{"norm": "none", "depths": [16], "stem": "deep", "lr": 0.00075, "beta2": 0.999}
Rows from block 11, named by matrix and row number. Rows with one number belong to one channel. Each number is 128 + 24 x the weight over its row's rms, rounded and kept within 0 to 255. All counts start at 0. Numbers have three digits each. After the name is the row's rms in percent of the matrix's.
# convs0: first 3x3 conv (model.blocks.11.convs.0.weight, 96x96x3x3), inputs 45-53, a 3x3 kernel for each
# convs1: second 3x3 conv (model.blocks.11.convs.1.weight, 96x96x3x3, transposed), outputs 45-53, a 3x3 kernel for each
convs0.0 097:158150154144145151149154158120123114136111116118106124136117110129125129146132123146137144140146140141164165176193187195188189191197198111108118133124114113109103153177154166170149159152133124111108104113126114140130121103108118122109115102106
convs1.0 089:113117120107111121122099103130134159145150142150125144098101091112111097096097098086071081091088110084079105086088099107111093109099107121116100116094093120093097098083092104081102103088090162149141141127130122138135079093091107104095108104082
convs0.1 101:128123117127121119125114117150154137157159157143148159143145136141133152156149159156153160152159159135154153110093098116102110118115102142146124160168144148165157138122152163138165153144155123125134124131120122136127183165161159173167142142149
convs1.1 098:147150150140125138132123117099122134115114108130119101133118126153122119129132145142115123127134130120123125155168165166169158154155142099104115114111123109124138135136139146155132154159164133110132118126131105117121115124125113112131142116109
convs0.2 095:093097094095097089099093077124127140104108132122105098098088086109128125098118141124126124126116113117125133140137147140146157139127142158128113102091108091090133104146138099140146083101120120074066126089075130128124120130125098108116107091084
convs1.2 108:124123113121121127113129129101115105123110106106098110093102110084100114117116105129108122103122131121136137119112112127105122112110127116120121118122111123127118133117114121093107113128135143137137135142137132128129102115120106105108089094111
convs0.3 092:138139137139144135159162154139147142147135131142139158157171158171151147162148139102092103102095094124093093156146139157152133146138138141155161160151137153135141140122143139137131138151139104114114123116106141124121162170161160168171147149160
convs1.3 095:166172195182180185177165183116144132119119099107121123120114091128118109098101117110097086093113124092100107162159141169174143159157145129119108129115113093107107176162185157178186185183177160128117144135148132165161146158159126120130140131135
convs0.4 090:092095096098093096106104093113108124117131118137145138125114104103093119101099125119133132113120122122117119087074091077074085078084093092116115098099104097106088129142139133139147153164138123114106129114118110109105117087097099100085087105116
convs1.4 101:097102092092093095116105104145141142136141141123139124105110120115108107109101110172165172176163172163157161161182173165173170158173156111107103108107111110114109129131134142144137148138150120103112121120108120126116102107103108108114122112106
convs0.5 093:099109124103101108111110097147169152121121149134123148107092098104114115075100105118124101126112104129117119117122134129117130135123118111096114122111121099093091136169156139194163138189176117111071111101094127106103116109124101083089105099083
convs1.5 101:114127124122116113135132128122113134140131132151138138161163149151160154157150155125104123116113123119121118146143144136134143148159155120102110133117117111103114092108101095104105106117118178174154165182178135160179099108137121120104133126119
convs0.6 090:122112109123126123105108109134125125151139124134125125111131148120136155143155175091113106091101100105107106138151150164159158152149154164162167176165169164169164130142172153154179153152177126151156114135130155174166165153156176174160143148159
convs1.6 092:145156164143147157136129128124133142128129135123110125133127130145144130127138127109112107117118109102110107101105112097096103106091088131152143145140142145139144119111121121130124116117120119115107106099101102085084160151161136141147119125126
convs0.7 115:134130129109130145121115111134125096125128106128112102163143144126113106125132139116116124103109140124115122172155150160138123166124123136146163181170142163160158135138142131163124164178172112103119113113128088076107158149141158149140151148133
convs1.7 104:145155159141150158140147146130131156130148163166155159157168167172174174145151146084094082096114099085107105152164165165164167167158165076082116100119133128105105125151145139158145158161122141153146151148153154158156138150150131135137133141162
convs0.8 089:143140137131138124116118102160148148132120119106094106192183179159174175179183183132117116139122117128124122137125133137133136137127128180175156194176151162160147145157160153162154169160157105112129091109111073074081148150153132140128152133132
convs1.8 099:109113116111118120132137138118115124120119116129138134090099088112105101102088093124116102094107104098117121121108117115114109106116121098104106087091095080083093134129152127135155133142150115127118120108112133129130129123118117108113114118110
convs0.9 108:113115112119120128109115106179164166172170167166155141137135151127128142145148164107076090117083082102097086110101101112109113113102102140120131143136142134124132134156146131142150143177168131117110105103106110101115115121134121119119115112100
convs1.9 101:148138129142140134149151161170170168154147139155154153151146166150137167168169179117123104095116103097116108147172169157167140167168151147150133148141140126151136148145123144129136133125153152175169167186192182175173154142147146134122145149164
convs0.10 119:143141130150137135143142132116123134124121124118115107159157161165153162177179186126128127114115119122121123130124124135140128139140130147160165143147152140151156123095110119106129115122132126110108139116114140132132169159161156170168147150149
convs1.10 122:143134141134130129140131132121139153129122133140137130114102111109100112103108107110102108106114117094105121103116111113101109129112112102105106109116119096116119138117117114089104099104108166164163172175164166174165102109106079090095101095112
convs0.11 093:107110127113111117110115121129127129135140116149125106123095108091081114098096121100098076096083063075089074101123114095117122113103117115113135097091127127133135114150098117128096161157091143103094124101077124098106100116145144121148130126141
convs1.11 104:134142143136139133142140143100111115118112119132137130149142140130147150137142150108126130101118127094107105161159167167163163163170160113111103118119112119108106156134145160138147146125143168151153189165137165160151083110144097125146141142118
convs0.12 112:129138133133133127130126120118121096105109102103101099148126136129132143137133140115106108119111114111108114144146154155147157146149152146143144153152135134120122141155166147158158145154167103090077097084083094087088132135135125133138139140132
convs1.12 104:123137125118134138115125131132132128139143135114127123177169170164166150161168155141141121111115116123132136160168158150168158144153155126132124131125113098100100119115097103133112115116113162169175148143162136134158121110129137131132127138134
convs0.13 111:105110101097097090091091097143163163161184163160168164165167172149162162151158139145130136127124133130140138106111112122126112115117114114132165110128156150148156158157164163157161142146153118117107120106091104106108144159149147176170156137142
convs1.13 103:116128145130125121135122125113146166147155162159138135100080063090075083060065086096092087136123121082096099103112093133119095119123109102118107124116114112129131127137121140125113113121121180175167177176184193201196087075060086096090100086077
convs0.14 119:157160154156157157160156163151151146146154154138152152161168173157151158160150148123108120114101119111108118152152157149156163159160158164156147162157149155157157138147158146144147146149162156162170156154163147161164144147134126157150141143140
convs1.14 097:109099095120117115109109101132140128125154153120122117115117119110112106101102093129130121114125124108127126106108110091106123090098111117123122127125109101097110128131117123120115112114109131124119121113107124117114133121108130159132114129117
convs0.15 109:170166167157164168142151163136148138150152153145144153156171173163155142179177166111102111117117110123122112163163164168174184161172188147154146141143134140138137110111115121129112138146139154163171157159167155147158126129114140130137123121112
convs1.15 087:108119135115126122134129129136134157142134137145142137091105096104089079090074095086069067113103094095104114108095091108099100123111112113116099111112101114098092141133148152152162137170192144134132139128136143155157114117125085093088096080079
convs0.16 081:160149142145154155149144146170174168140156152164169158101081086090102101091108094119141127127128126144139139127110122117118120125124126116124112111102099122115096167157168127125156149151181124112112113092091118109124088090093110102113108112108
convs1.16 098:114117114117114114115128130113108114137124130145135154149146156161163159153153163105119105097105112099103102129141139134154155144151150130122106128116118116110117132125127132126138122117117176168173165168166157165171094089096121118118133148139
convs0.17 098:105106111099107129103120127166170163136149171125124176110098096135115084127111078112106094119115101111101105103097090107091092109091085115105111130152147147174159168132130139136132122113133120115100135120106114107117169163174112133163128136156
convs1.17 115:095095105114111100122112108132147153145124114163132122119102110132134128130152145112116101126128112106132137112115115112121110105122130164160173170169137183187175144126127130115125136149156150170160170143143166161160145162158149144143131111112
convs0.18 100:114113103124118110128114112096110094103125102111122106120135159128136143135141156151136134115118137117121137134131137154148132145155149153151152147165172151162165138142126159157120141136102093084101108097103117121111155148150156154156170164157
convs1.18 103:177177166183177162174176156149157161145153151152157146155141149145135149140149154105103125129119127118123114148144140154160149177170169132129151129127152143144160177169151157152127163147156137143135134159133157153154156146154151141138154164136
convs0.19 108:106111123116125127116126129142123126129127138140152156123125127130138124111102098119111099105095099112112099130127115124120116103111123136144170116130148122119139177158139143140160153157161123122123114116117114128101145139132141140133159144141
convs1.19 090:135127137148148140126129118128109124116113143149136140149138122141128143150149134125138130119134129128121117109103101117100113124106116152141143123143166160158160107115118138144122114127120130136126151142128118128132118119127119128136148135141
convs0.20 097:130129123129116121123119114128130107144134117127118125097113128110117114130113108135140141152143138147140155099099098116107099099093103103108109122119105122118111090100139116115128108120131101111127098115127104120124132122097125109099132120119
convs1.20 105:122131123134133107127116093111112102143112078153116077151134120141124132136129143148138127133142149141153164109121114108111106112117118181152132176158146118126137142128119134129135109105151101093105103084076106098094148141150143150127156140125
convs0.21 109:125135137127131139134129125139138111133130100132111099091111118098100106095087102101106103079095098093107099108094109111100096108091090122118114104116116127115127156146139149146136155146135087076067080082077086089077123115121140123123128124106
convs1.21 088:121124129125121126145129137116121129111122145105123143109101083104092071097102097120146148128163147139165160153154155154152159163149166119116123102094111088099109101100086091125094088091087172158154163152166154150171133140156154129143154164151
convs0.22 089:134126135128123120130129131103122138100116120117127122148151139142156153124127141175181181168168170168176169139136152154143149144145149122118125113097120122117111110139132113098114103117135146121126156163126158157112127126151152152162146148160
convs1.22 103:113114118107110116105104113112110125118119138101122134097097097084106113091099095101102112113101115126103105093096092084090098095103095145143142130135135152138139103106109105109106105091097128132128114122112119115106092106100117115124099112120
convs0.23 093:104104095116119103121114108117106108133140140120135132116113099109086076090079071111105108110092109104088122131121140136137136130139139127125119133128111142131115118108128126126125131121128094101064087061052058078074136114132133137129110118111
convs1.23 112:108112112118118117124114110142145143130134138134136150104098088100105093110115091132134130130144136118138138114102110101103122106110131122132125132135130124118118101117125114124126120129123105108107116114114121120123113094084081081081078071080
convs0.24 099:124124124123119125118123131062077082084084095087089079105123117113116114104109122170172161170161159165157153130125131121125133118126133085093104088085094108091099114123109103119116113119100138156122153141124155151127121102121126118122102111113
convs1.24 096:111111120104109118114114116106102083111099094115113124121109111124111117124118125104095122080083100088098095125109112112091106102099109129115126126115127129132133102078085085096097108104094115107109111122109106120103105108112100095102097107105
convs0.25 094:152147124149151136151145140109125123133153144130138128148146151159148155152161160134117099123112108120125120162154161169164156173167166134140157130139145153161145125118118146130129143138120135126116123121134134160161140152151148154150132116122
convs1.25 087:172186179168172179169174165159145136143168156146149155137118136121128126121134117144153152155152173158144139165159160171178184177180183129127136119131170149151158144137166147167150149128135106103104108105106109114099154154150127145137128135163
convs0.26 116:138135130142147139151149148101105114115123126120122112125135135112116119124120123108122120115110115109108118120150144134160158154165159095110124095119141123138134126107115103083095096088091125113113116115122094098108118106119118121111109111113
convs1.26 110:095095089098081082106090099123122111097085079083087094091089099105102112115113118148160151144151142128140146113104101105094094102096102148162163128152162132164160099090102104105090099096092105102100118115111114107099123137126130138146116122137
convs0.27 106:156143152167158148157163161144139137148134143160155136158154151152134148146125129163175160163162145157147139095098101081100116092092115162159138145138142175135138131141136110133144125127110169150130164151126144155132159150155133130160143155158
convs1.27 096:085089092079085097081091089100115098093098090102105074150167169160169171161168174117095125134111124124105093123103099134122115131126108108119125134121108148146129089127116116106106121124122144138142145146141140139124144149140141158166158141129
convs0.28 091:118118108102109109107104110120108109092114125113130121141147156153146130137128117127127129135124144127135145139149163151150158141139157170159149160168136145160136151113128129115122147142146086095095088100118095109111123115103114115125149137133
convs1.28 093:127140137101111117096097095100089089103107108116097079175164158160146143168146144127145132135156130138149155099117103091108102110121110149150140158160148156119116135137105130116111130110101112100114110107121105080085149141165170160169171173170
convs0.29 088:135146152154155158161162164105112127109111109141130132137135120139128126133121127133130141134150152156154174121116118104108099125115105093086108098107127115121133168142135155123133151127129187179136193193179173158166121119138120101108133147145
convs1.29 092:092080097094079083097090100113109098098087090077074076150148158161173171150151164133145138157148148150144140109107098111112113097091108134142138140138133144148140117115111098111112115127113150147149151136149164159147150155147145135127133141149
convs0.30 098:118110119126124126124129128136130126139138139142130131108110098093110115111107106119129127143137130142147134070074067053059081048069076097102105094089087110120120078104096084096100098098091102108130105120113123118112102110118118107118089105094
convs1.30 098:127127147146157166135150164108092099093083103103098118158173172167183181172172166140147136133133122135123143166158182166162179173162164113108111126140126131115127114131136111130131119120114112127130132128113115114117154149149133125135138155153
convs0.31 097:137123119134122126133133123104108115157132125164150116138139167158169182158151156088085092080089097099102091136141160140134140133133133150165173139163162158172155144147152147157170149156155098109120100096114108100103131125123163170140167166147
convs1.31 098:134130135151137143126136138128136142131128133144149136137137140136124129136141147113119131095101117115103097126151182142141147152143143151135143124129160151141151118114124109109104113117110099104117093120097096125113156162153145148154127132130
convs0.32 108:143145155163156165160153176131120100145098096142097098136152159121147144121148141089069090101090089124106099132131146144135129152139130108097099117097089124093094137157144133169142136154155095099127096113146075113139092112113106092114118095115
convs1.32 105:112098115106099112109089116115116150088078126072084107114106096109104112121119132113120127113139127128151157142135121125118114129123125142158160134148145129151147094100095114102101113136106160167170157155156158163157118119123111110123081071100
convs0.33 111:114114109120122114122114112135141152143156151154160159165166161152138144134141161117132129116126136133131128155149145156161154157166168129132137133133135126140124156149137142152157147167155133123111148129125136143142112111101099100100107099104
convs1.33 094:160161147151161153152150136121131123125128126111126135146140133131124120134135114116121131131128156128136132193174168184170183168179187118115104108110121128127130141146152153137118132126121143128135129129120145162156151147150141155145157162140
convs0.34 090:118102105122108096105112112125132142128143134143147135117120120124134144132124131119120124102111109104112127140135136122142136131149143151154137153146156158152144126126152132130142140139116127117132119117121128121117145149148159160150160167174
convs1.34 099:126127129121134138123126119133139121132124127122127133152146168159175190159162164148140150131124134133140142149139141134130139130130126140141155152139152130151155153135132144137133129143139130112117110119107107124108126147153137135136137137135
convs0.35 095:114125113124130136118115108143142138152142150132122138120111104108091085119126125096112116111113101113108109081082082100106086098081087147136116152130113114105130140143133152177160176186169088108106093111104090087097129143144137136135144125122
convs1.35 097:127126116119113107109103111136132143079085096055095116105119116116118129122121124128131136123135131146137133126124126111122119116121124163141133125126134128136144068075080101105104103116105124123124120110106114119131140146149129127116116124119
convs0.36 101:116115094123113082128110098167169141153132113154100123104095127103119127107135101127093096130099099127121106098125104105123099112097100119134148143162167141151146132146151164171158158153168128067070133083093101094111133165149103134143157120123
convs1.36 108:152159143150140138135139147148162163148154134164134127105097107107101106091093114105104107103097105094098105104106102120105081127103093116127104130118106121114113145135133148124110134100133152154163159161155171175149131131107102116114106113124
convs0.37 108:117116116103116120103103109115115130116133140123114110115120103108110100082103125137135147139143150150155144086098108092095116088089101097092093101110099097106109100084082092096098099086106100088088095095092086096102125140134132149142147129122
convs1.37 109:142157154138151163144149158106103087088101105076084088159165194177157172169161168149144161165173173161186182148163159137147161154151155119114121113122130138140129107109130128119115118110098117118142127135132128132115143146130140142146126135141
convs0.38 084:177163175167166173179178178124113125106117120135130119167152164151162169144152158145146152143145149142137148142139133147140145149159155148138134155148151157151136135143151124120132137120112111120108110111099088104113121129127141147134155139127
convs1.38 105:115125112119116116133130131107109107123117113100108135115110109101104112110111107087098101088091100093103097104101107113102108108108101097095104092096105096107103133142141128134134126119111140135135133133130130112116095097094112089090086100118
convs0.39 103:137130149126131129130126134124126116122110100110105107126113129096114135108133138117121118103107120093105110122119107130131114133135127136125127121127126101133151153145136175154134181156155121100097104088107104097102120127132130132131121128130
convs1.39 098:152166146149157145122143141181165132162157156123123137113120119105107113112099095137113108129107107121119117151164161139155143137139131112113117098089118084089113127119129115133134121126120152143146139138146140152154093090101126131109098101109
convs0.40 115:139147148142142151145145149145139133149139134160140147185184183168168163185184167122128125128125125115114121133132136137126122143132136159164163163159164164160163151153145135121134139146147123135129133137141138153152141127141132133129148141143
convs1.40 099:122126117145142128143132130117137113112110109096101111088097096095082074087086085098102104095106111099094100113110102115105113106106107096097081103106099106114086134142112146135114119109096130110101125116107125111110134108107105108102110108094
convs0.41 093:119122120114106112109115109136139127149136139134138146110088089105110109112100107132120129146134122143131132117126120125119110107120121111124119110105104103095090101104092113102087122130146108084082095085089089076084108130117121117117111126125
convs1.41 094:110114112119106115118128124112094105088084094096100098174167175148169168180170165107121115114120098123119111119110123104102104118120117119125126142144118145118113105101103107132145131128117127134129128117119113108123098096118088097111114113109
convs0.42 083:117111113116114104114116126119127142136129116146150145113112099103095103121110115124138128105109129110086092137145161148144159158153169087088079099088098078087105109125132125131125121110092151147132152141117096100095079077083085089087094105118
convs1.42 100:149165144149149159151152150114131122122131133118130135152155161148150162152171169104106107111107097104095105167160154149152143146145131089091111098092114105101097151151144155143141150153150134129128138132134139136126172172148151160147156148159
convs0.43 104:118113108110101101095094099098085093105094101105102102099101108101100089097092085105087090097097083090084087154152146150146145155151145090098102072094097107108110119124130122120137144123135084079076096092097088093096087094094085089098082090096
convs1.43 101:150155149147152146147145145173152155167159165169146162070065070079090088068062051134127120127117122118126124096089095101099108120097119113119102108117111097122122119125136121141144134134133105115130100116129107122144106103099118118115084104112
convs0.44 096:101096105106097101102116116150162149134128137139132146103091076093098094104093083104100092103101084094087096095100101091088081087089085159148124144143149147134134132134143106142157096143162121117099115103091109113104150155161142133136129130139
convs1.44 085:099108098102110102111109112132157159137142137150128124116115108113119125119120128134131133142118121123118119128130130131132113108103107104111133140133132137129139108099123124108107122121125178182162176180173155158169140139144189172153161155132
convs0.45 109:108118109109132119123132117105109099122149120115127109109100113112101105093085093069094101066070091084083100150150132163169150156162162108105117093119118110127111087079095113120132123126124088086099101071087115117126103098088101130132076077075
convs1.45 097:150147147138145134140122143131159153170194153145142129134137135142131142122133151152152147140132166109119156153146121164143121136131131165177166164153159147150144151174171167165136148138148133132141135141144127125146133153147174171156132138139
convs0.46 093:092086091084088084088087083113120114117122118126124122128132137142142134142141138112121118117119123109108101107109090096106095091097096142137146135146150134141140124122122111110123106109122101099091084076079088079076139143135136127135140136137
convs1.46 096:123116118128134125131132126115093081104118117121125112178184183167167180183188182141140143136136143134121136161141164153152152163160166115126127105121111122112110144139142135137128150150136140139155163161166153160157117118116118111129140141140
convs0.47 075:115112119110120105116099100148146150131114132131113125145153137153169159145160154152158155164158149165149169121134127134141126135133131163174155175159140134132143095102110093130110110111105107122134107125123123129141146151139154135150144151150
convs1.47 096:125127136121125123120129126125133130121127132127130130095104094101099102108100115093095106090093095088099106133131146135131140138133137117124128123118115136108122132127107128116119124120141121120112115105110121102109103097099103097096093099103
convs0.48 127:102127142125138161126128141108119127100112140102113121123152154120151158123157173123122124139119128162118134150131128134136129130137124147156153174167163170169175193173185187163139176140112077059072075084085125093127149153163149151158136163147
convs1.48 116:130127139130127125151142145149133137131128138154172181167149142167163156165166152105121107094118107092103094153147138137152161141157164093112115107136106115125107155162162161169170168167140147159153140145159161146141149157155126123129156154147
convs0.49 099:141136141121125128117115125153148139128135139127127128152150166155156155155148152155141136159137146141147159113111101112108107098114121175177161179169148172161145129136144133144125153159143116136139111138164123151151142138136137136151160158159
convs1.49 098:118116110136133122120114108111105098137131119127104099140145145127129132141134134156157159131160158140154167096100106106101103108102091136138144148141140167140146125132125118122136123132131076082092095096100096087098134134144125124142150138129
convs0.50 100:117116106111112104105102108110105092107084083090080102159152145147164160129153143140124123147120122149124143122129132123133128129126127175153151171146118146134126143178160160185153160155139094107105101099103093093098140147132133134147132128142
convs1.50 115:142137145133140146132137138170145152151149174142151140162163163162171143158153136116109099110111101103121115128136126128116113139117117154177148141142137145119135106115109087138096105146108144178169144154171148152161163146157154152156144134156
convs0.51 088:151149158160161167156162159130129134147132146133136135123124125113101103115102100100096111134115117142146132104121113129117113144126120092109126115112104123117107137133148135152160144151160129129147144140131146131124102105099136126119119135123
convs1.51 098:136126123134113129129118136142115128102102121121127144151156158158155159163150153103108112096111115116128133137133137131125121132145144125126129113130126137142145115123120124126135107116106138138139137146147133148144165166161167152160176171178
convs0.52 088:139137130139121130141125124135122121121113119123125116118123123128129141127119134112096106116111102106110115131127134125121138128127147190173147162145133168142140127131112117152138120136138097105108109099107109100101142153150161160168152161153
convs1.52 106:136128135139131139128137126123112111127114122131125129142147144161148151163146139129106111102107109114117123140141153155161150146170159125125130155140112134122130106104116126118130118121130181173179178165168172164168175173176171158172141159149
convs0.53 095:135141134149153145147142146099112130122131137136125115106100099087090104100090111111104116098104107118107095112106105098106108108111094071078070078082090079099106159143132119121137124126126110109118099120117096105109100111106089106109093095104
convs1.53 109:147152133136140130132141138156150123134128123121146133143139156156148158163163158114113114125131117124139111157155150147153149143157151141123130120115130133148145142122138126128129123125114151162172159161162174161159153164159156165173150154176
convs0.54 086:161147152140145146132151139144144147136130140127126122122131127124135130153146151161139131144139126156127116111109106102119119116114117178175150166164156169161173169160180174158166156143169112115121110133130122127134145166149105130158131136147
convs1.54 088:124123114123134120119118127154138140129128144144145150103095130099101121129112103097100091107117083093098096116095109108102111108120120100111109090120098112107087140147124135122114150133115150159155166147139169146144100100104088110127084097121
convs0.55 102:132125127126119112130136139119117114106099091114116095109108105110108126093103124100111098109122118087103117125102105123115111136135117125126117118108118111107114139157148131150155156158145111103097119115104134130103131105112115098098096101100
convs1.55 087:118105108126114122128130119170145123183154138134138136116118110084089096115109114095100138092093134113096121132123098130104099109105099147129123118124149150146145175132136140121126116114145131136152138136152144140143109095094135118105120120113
convs0.56 096:140145145135130142148138148100090090085088078100097095125107128131138142129119124180178165194180176186192191157154167168170167159171176135142128125134116115111118146149159114135121128129114111115136098103128124104128126133128150144136163153148
convs1.56 104:119106099117116110114108119118098096140140137125125130108104104110104091112104090097094095089094082109104099104094102104095108093103098102113101110100107112100109137123122121120134114129122121124119124104120113106109104088092119117109117111115
convs0.57 120:105121126109119126122138137131150133091092112103110121109124118127146145114125120094093090104098091113106105115112096103106102123128120161167153171173156156148124142144143136158146139149140088070082096094105094090119156162166133132135141130142
convs1.57 107:150147154149136137158146142150130137145142132150168162133125113137140126112110110096103113096110121088103105098104112096111111094091115103106091114122103081093091149143136150172152141137141150166166163155162174163149097104113103067067118124086
convs0.58 098:146136131150135131123119126126120120119121121108111112144165184170165182194178190146133147135138140140133114167174167159169174159167162149162147156160144136158174124137153154152159142142148105104142116125138142136130155139134130136145152162160
convs1.58 102:135133142132137141131140139127125136131143151146147145094078102094096106106095092102107103114109102113099108096095096083097114105099092143141149112138138133147126094111113115124105118095103070107104112123103106104103124129137131121125118128126
convs0.59 107:149144144161142138149141140136138142129109126111089108145145151152149141164161147108095101110117113139125122106115098097114093107107106077080096098097102104094088089101099097114101106118112069065095110100094118107098111128131085085098119113116
convs1.59 085:177151147177173161171179167157123128152142150169163156157156163155162164157159151101123126110119111109120107168166176167172187169170168171138138155132153136139147116110122114129117135131110153160126158189159143155150149144160148144158161156154
convs0.60 092:127123122132122132117125131132123111133104099104089109122112123111104117111104103103105104123122112105132144170148168170165173147154171100114101123120096125114107095126126131142104162147134108106089097103095085086091118115129109096113127110108
convs1.60 103:179173182164176172146156169151153162151144149154145147099113102104120101109112110113106120092111130102123136162170166153154161157163164109118109109111101105094102157138163179155195167171185118123130106094118110105127120106102124112107115108096
convs0.61 109:097101108094094097113111102153146131133147160175178156140146143146145137147149156139130125143128131128140133106105120106110119124120113169155176149154164169171163177169155172150164166152157110104101122118102109099092136135145128137150153153142
convs1.61 091:130126126107106099110103116162162158177141139126136156116089085096095118107114105136115109111121121137120088116116105127097114109102110116106103086110113113138122153150124108122127126143123144145162152173141155183160096103101119095094091096090
convs0.62 093:101096104106104107097108104148127136112114127128144145086086110095099104115109113120121116089095103071089106141141132137131129128150143159134141128154165119140147131131119110094090112115130105108107095095105113104128119111137105120144150162161
convs1.62 103:114113110113112107096105101076078074106116112109100095152149138129125117110118114153146131136151132123130146093111112090106113077086092148150150155144140139126127120124120107133114118105124110105108121107115138104112127131148145166161160158176
convs0.63 098:116124119121126118107118119131117105122119110128112105120121138124119131123116122171180185162174173161173193117116113120103105122112117139133144149147146138141147147147150141152170174175144121128122107105109107114109147136134150135142141142141
convs1.63 088:104110107118108098115112110137156146166155144131139134131137131137130134135127140105082105107102119086094112100098099090101107083097097105100122093100125106112123145147134154137133125124143131130134113118125120134124100083088128113096118113110
convs0.64 114:156157161153153150155158161108114126107114117116114120133145135138143144144141138172174166161173168163168154129131125141139124143138128125134136117125130127126121143127145131115125148145130160161130161168163156165155126118118132127135134119127
convs1.64 106:121114111118116120124121113125128130119124121108112123104108109106094104093107108096090111097099099102093095109112106114102106114103110106098103093110110116117116120121099117110102105090097125122124127122121121111106105101090108109112101106117
convs0.65 097:113150145130151133128139115126119116127126117109128130126141149119140123121126098125100094103084119121100129163139140166140143144135146134117118123131125122147153151144166175117125163103119102096119079086138113119148131148093151144053107093076
convs1.65 113:083096098062101106080092096120126112114117117116108114114125140115122137114109130159166164166163162164153156101099102115099095111103093163152140165145158166156157105090101108098105093091141103130114110132108099104112142130157118185167159151144
convs0.66 099:107118128097104110091102109133131128121128125104092102106099100117095103132132132150140128148138131152160142118118116121106115094086089084071082102093099081086098109097109111122108133142136119130128107135136101111115093103093091097096100086100
convs1.66 099:134161157140160161131137151094116110084092084114114096121131121127127121113109105105098093095119115115112138143152141134136141139143134138136102115123125131100119099078085098103099105109104098092122106084130129126126162174155145143155144135155
convs0.67 102:142140139121131129110109109150161154160171154140139146121121128130137146125125136108096098095097089096101094098115125121120121126130127143144145171177172170190182096109114117125114124118110082086072066067062067083082172177161167180167161160153
convs1.67 107:140143141146157158147137152133131148136154168134131111171157158150138145147147148147141126155146130126120128130146147134140145151140139150151162158151160150143157128148131113122103102102100143151155148152151148144153139135143160179163156159169
convs0.68 102:161164164159174178163168177134120119142134125135134119163168173168163170179166181147137140141137144149149155146151135135152148138152136138155154162159150162146140116133134132160128142168144107117128100119129109111118158149152157154156162159143
convs1.68 092:130127120123131125125131128100103101087090100089101107122100100105118113096113115088091092079102100089110105101104103086086097101079080112096097106106125121121128107114101118137121120117135101114108097117105115126110149147153130140138139145123
convs0.69 108:107118094112122119106111111173153143152175157121137127136143178147152158160174166128116146129123158113124142128133107121127110104111102160140144141153149132165159138128111158131137122130155103081112105077116113114132162175156144162151120113134
convs1.69 090:121133120124138120133138128120148122132136119117119118109093108109108127115129128129130125141124160115099138122112112123126121120122116106098089093102103115112130120142128130112128137117133135144141127141161161178178117141142135113120100105118
convs0.70 105:124118124115122115107106110152155146157146132142135131168175172158160172164174168162155143152149153144157164111124126134132141126128129182176178175167169166162164127133133140138139127133125135130140131139143143150152155165148152149151145140141
convs1.70 100:122130126116121119121128111126124120125122123125109110105100100099092086089100094130133126121132141120134126109118126111111116110114122092089093104081097105085098111110136115109123097137130104101111123102107112124109093098081091091098097081080
convs0.71 098:128137128126143129102108111103091074156157129109105103121112132129127119126146134135147145111134153093117126100100120127132122116113094120117149112147155136152153154141148172161158177146138093103106103078072095108111138133119143156154100094099
convs1.71 096:119126129109113117108103118178197194161167152185141121097076086115096099108114120135138131159160153116115127114134119127113113121099103110116106113106109125135141151148139170139111124132145124115125107115124106120105104105099118132124093076090
convs0.72 110:095112113093076077101086059129153117117120124129115129058070100056093113118123112114111108096082077119096089130151121118118109125111113128130115150141136140136142117162134123114098134085078108084050095100068082108093135149140116129130142124127
convs1.72 095:137131121150144151132139141140125143161163176153142131148159153139123125158139154141142125134143133140149147171177170169166163163162164163160158165158155130135143148192190165185159148158141146136148130125124135127121159152153142140143160163146
convs0.73 096:105105104112117113121120116134133123119117098103104105092088095096092094108106104126129138112132146140140138111100100101083093083077094069096103080088096081073065107100106101085108081093135100085109108108103125131113111117100107102075097100104
convs1.73 102:133133121130143132144147138111097105128107101104093079171178186173176181163175170142145133142152156132161147103108120128129121120123114155137131128118143148147147142131131122161138123154143121133132130147138116124149147151149139145158157146125
convs0.74 090:177179172182174164172169170145174175187181153175160164161147150157162159138168125155123148151141148157136155097124123116128112120115123160138154139125147153138148113147157119131126137142159138137136138133110140130124140159144159166155135140151
convs1.74 108:108096108107104105103110108116112128123134132135140143113115101106095086086078090083089067087100103082089098113122102104113118112113101101122092100116100098090085104133138134133135133122134153144143160157160151153153089075081085058051101104076
convs0.75 090:152155149151158152163157151171189179178176184169166167179170147184167169164163157144151143155153158168149160093109109102101098102107106164164140168162131149138136125114125116114133119119114099111113095113131119129125156158160158159155159157174
convs1.75 106:114114126113120118112121116122128135123139129134139125092088087102087085097080083108114108122113119125118122092102104097109098107119108110133131117125117121114111125138136131139135133144133149128120135120107130124107092104107092112113085092105
convs0.76 102:105111106101096084102091096155162168149151165137138151122132134131124150124134139092105086108110114097111114116121122124130123126109114133147144137138136149150161177175176183180144179168139092115106112138127115112092144140152126127123136144135
convs1.76 089:094110107102103106117111092098096107115110110140118099132125121126127127120121118150152157139129132129139144132122117125132123133123123146141153151130134136126136077074088096079107108105112114110113132127116122124097149161161130132150160163160
convs0.77 098:115113115105114111099106108128125126137140124149140149105096105111113118109107094082091099074086087068069086155156160169156152158145158163138116142139119124121114123120144102115134142141141120119102068076087105111122101110110117126117143149145
convs1.77 096:114131121134128120126109111081081094116117102104089082154151136143129129112117114129126124131131131140137151122131116121136127101107094155151132144130127130106112105107100114105108102080099180164140147139149149125133100096107134124119132135127
convs0.78 093:131137139138146134149154144130128118121095099111103114134101113107106125135126131128113115144129113144129121113127125117113121117120118134116111131119130101094108122149127142146130143144149140133134159133120158135094146151154121103099138144144
convs1.78 111:112115110132123122141127126138144143152142129146148140157155159153159154164154155112124110112114112094103109133139126137151143129143137135150123142146134137147140111107100117117107102112111149149142171153143143139142143159167144144148166163152
convs0.79 114:133143140137141134144141130123122120124125121120114111102105103106106114114113118169171152170176167171164173114097102101095114099093098109133129124115116115110109122123136129135148132138142165170147171170149169157154105111112120123123126118119
convs1.79 105:109113110110114110114110111142134129139138141144142151107096104103113116113116111098098103092093095099101089104101101094097100097095097118110113124121123106117113111089112104118114107108108115120117113126114111116101123117106114109101113113113